A small image VAE, trained from scratch: 32-pixel images, decoder activation silu.
Rows from block 0 of the decoder, named by matrix and row number. Rows with one number belong to one channel. Each number is 500 + 40 x the weight over its row's rms, rounded and kept within 0 to 999. All counts start at 0. Numbers have three digits each. After the name is the row's rms in percent of the matrix's.
# convs0: first 3x3 conv (decoder.mid.0.convs.0.weight, 96x96x3x3), inputs 80-95, a 3x3 kernel for each
# convs1: second 3x3 conv (decoder.mid.0.convs.1.weight, 96x96x3x3, transposed), outputs 80-95, a 3x3 kernel for each
convs0.79 099:500476454439500475500500500560500535503470541500473479514500509469532535435500581500570440463514500537509500402568483480534517536500574586505500520500493488500500441500532500489531446466431453518418492600528431536500485500472500508469545534500533500530473441524500472457475555495465485500521492578538500478500400500500491519500455462500500500516425539468456500436500455500500459411469522581516462500545539500439478500443468509500464
convs0.80 102:500526558496533442500500421500576502500592500500611541547477497527567455500500500433458508509500441516422506516612539477525494531499421521500500494500453513500512462452459486565457500491572500513500554500593500500584500500408479553500527454521532500547533447500508500419422500500500500466500506463500496500506507500490573442500500560538500532500546500504501484435428506550488525500490509507500539485476468596500531543544494500441540
convs0.81 098:468500500441498558467474472500442524507448500461427490486500500493500586533500500500449548481500474454500434421445478504500510474500428439500500583500572500522453539453500573500500504500500534500503494424487438441500533500500478540483500552431500540500591500516459479500500517498522512500551461441467500489511500473524500527435500500489500500492464500476500477515523500500500549472494502500568500500527471567552500587500535543500500
convs0.82 102:546533525529500489500513493500575451500429548500500489486434440451538409443551500539500500416574576516500477500503500500467598500487515500495552500526531500500431580467500500441500530514605521500506440518548453484470548500470404467575548432473461503566538576401420520471485500500485478453515508518433494511430565515505499476377421500500473613500462513525550413528469486521590417575518537477458547517500488500499584554500566544496438
convs0.83 105:448505500532557528507500500473500498500552538452500446484500497535500530535591510564500495571449412473500500500500510561492484525447550500500563500488572500500461445500499500500463528524509500420500431537500446518444449500595427430499559501527400487549444500500458571492453500500500553603521481510468473618517500457484500500432500500489500525520578488499507487526527474453450438522528535564547420500522590500563565454451551500500503
convs0.84 102:480500489500505500471483404463465441445415554466549500500623500500528500463423557500530550500456500430530449419543500500530597455500500500515500500429512500437539500501500461483559500486508524499457469539500584500438500500485500500568430500436500500478548582511500414547476577500500649420500500500458500500553446576442558563483500500578500472468555500500500500391446500432525500376500590594510507548558500498500614500500587473433471
convs0.85 104:499528513536443478505544466516500462527500433505528533441500500500500500445500474637529474520500520541500500500511507500500500478526500482515485591544515418500443506517471500530480500488525474463574500506521598496567446500559504431500446480500500500556500509480506500462490538524500582569408500537500530472512500518521500582481500466500458458572578500500500500515500500492442454548502500486495478500500394459506524350549490389465485
convs0.86 102:419468500542441509500439412500500496551563543500516500465500500468499532500550436442500547500500577500516458500473500534500572541500487412581469493428473500464477447512493500459556550500464500546500500522496568538486443456445482530549510587503442500444490459540456549453422554442500500426575500500566495500503423500518456500431500519565542562484500451568608433568462475509481572477455511442540535500504500500500510474500511500565575
convs0.87 097:530500500551495593495455529500468537500500497500488500449449500500457481500500469535532534500500447434500431500494500467500500490518554540470490536477474500500500522500434400500450500464549500500437472500454526392500523441496524515469616619476521451519500529501536446500462500510510500500409494500500439444454500486524533500360564500504485479500469500439531500568535470500440493459484484530485482500500595426549500427452456500566524
convs0.88 102:526428475524522575518541504498558508486540502503500433500461526563500500492440533500500500534530482419500452500500432574552485411525500502500525471500539535527500448534561500591451500500510452445483500532500532500535476475427517442492524563500500500500573440500500500500539551467561491538500507500469500543578538535500531431500401504500535555424500500541471546500474500555500500535521464576500504462506500463458500500517462528500454
convs1.79 101:461500521471452537544540562558507500500511505521585503509521500571542531504569485498473502512521502481496500429505473509500473498500500514391549500401562513547514609500500483457500463500495411489465449500549573500533561508574541500509557552500452518455500450500428500500463500550536454629568500500531559500483424552535526566500433574543596500475497413467581500500563545610429522488516519494500516522464498500507472453556500529544500
convs1.80 099:555500500541487500491500500518497548397500438516514500500415527482500529471500543500500500500448500500559549528470440500524477522461449500500430526500489512489494553471448500500500537481606500428520532426500506462614495500464551510500365528500500500555564500458512537501563480545495533500518500528500500598477426484436500477500542503500472520499500500500500555500500505535478508459468533500418432532505500500515589560532615500552501
convs1.81 105:500500506489495500506500519500487463473426554541636485452508500499500587599513485529496416500500448592459499489500609500500449500519430517500451500500547469482500484497440500443374503500478500500500537424500500416515455500460504500466468500553544496450489500448532513517500477453497500483500509564500472429496500500538442500507482500493495487402539402500530531391481473552527546576475560544500500465493441481546500528405513401500539
convs1.82 099:436528551535500500540528495560500523500500573429523500443528463500541471549500491540454637503413462464500550437504500572612565500500496592503533500533547440500478500500491432462500473500500483508500424394522440474612395500485422491464558500500571430482582584500446451504552500444470486500504500458500473500523587500481442500513440500500531577418478453489500427500469500560630500500459452432500500500442582478542500500592500410500491
convs1.83 099:437556500471500532514500500559500524531490512500500500446411500493576590457412492413462501537500510471576488500500500518511533500558500527500500525500500592551532500500500576500487413477574500500528508565558511563574454469500415462461616455453532532500531490566488500491501531500503500459500555500519500500500500500470537450500461500519620512566537554522472500565500476500553494500555499457521449540544528453465500463500500522534548
convs1.84 095:474485580437573464449404500428500542501500504500500541521500500500505548525446555525532500500496500483500500447518500555519500500558508542544438576543572501500515517466520529500549510536578542530505489500410572500500417559485499621538591500452500446527520554536569474528472500442540500500500530500565500436432462507428457459475525532494511449472533500500494513524500445500482486511542500500463406457481495500507572500500500492500500
convs1.85 098:500548530408500500459509500500452527500500500607465522480500471479660500580478478500588524498500444460581483500466479500407500527500472479434500500500422413525500565497470423417513548578531467568514559541496504500548500500500510486526500631500424500500496500483500500500500560544500500500493554572488527432500500500500500500500500478500500463495500447500401556449456500429488469430500500505538517501603546492446459548500505473500473
convs1.86 099:500567500449537532550556472520586500546500507555500445500500551577489424508500473500500500500500491510529460550506609510485518500582500500528500580532563427500509500522506500520500517501500500511500484466500500432451464491505528567464455500453450500500509521500503427572463529496538433500504517432500434500500500555384501500525500545500409501482480551500495500500542465405500514582500599500576431564467468533578443542537569470467509
convs1.87 105:578500534416468500402452528538463438481500540532554500487500491461447529500500500500500484500500525500504443538500490500520500517481538412518497500553538490481455371521530532491500493500482500477543521461499463548472500469500465511534500534534500500489443501538500473559518515525454440538585559500500543442500536500575547500394500500554501472500417554500500585500469500500453500488500449452589458445500500556520598567438457500500500
convs1.88 103:500435489500513431590534485483524500499500551500500490530542563564442542541514509575467418524569529552500500500565500490539456593500520500548442571525500537502500502500435455536500465543453451500492521500575513517500500582500381534568500516539500500504500583508497500500486502504544500493543475555517500537504571428500433500500500461500500500459517422497513564554449500454500559500500512469522572500501500569516507426500500500513563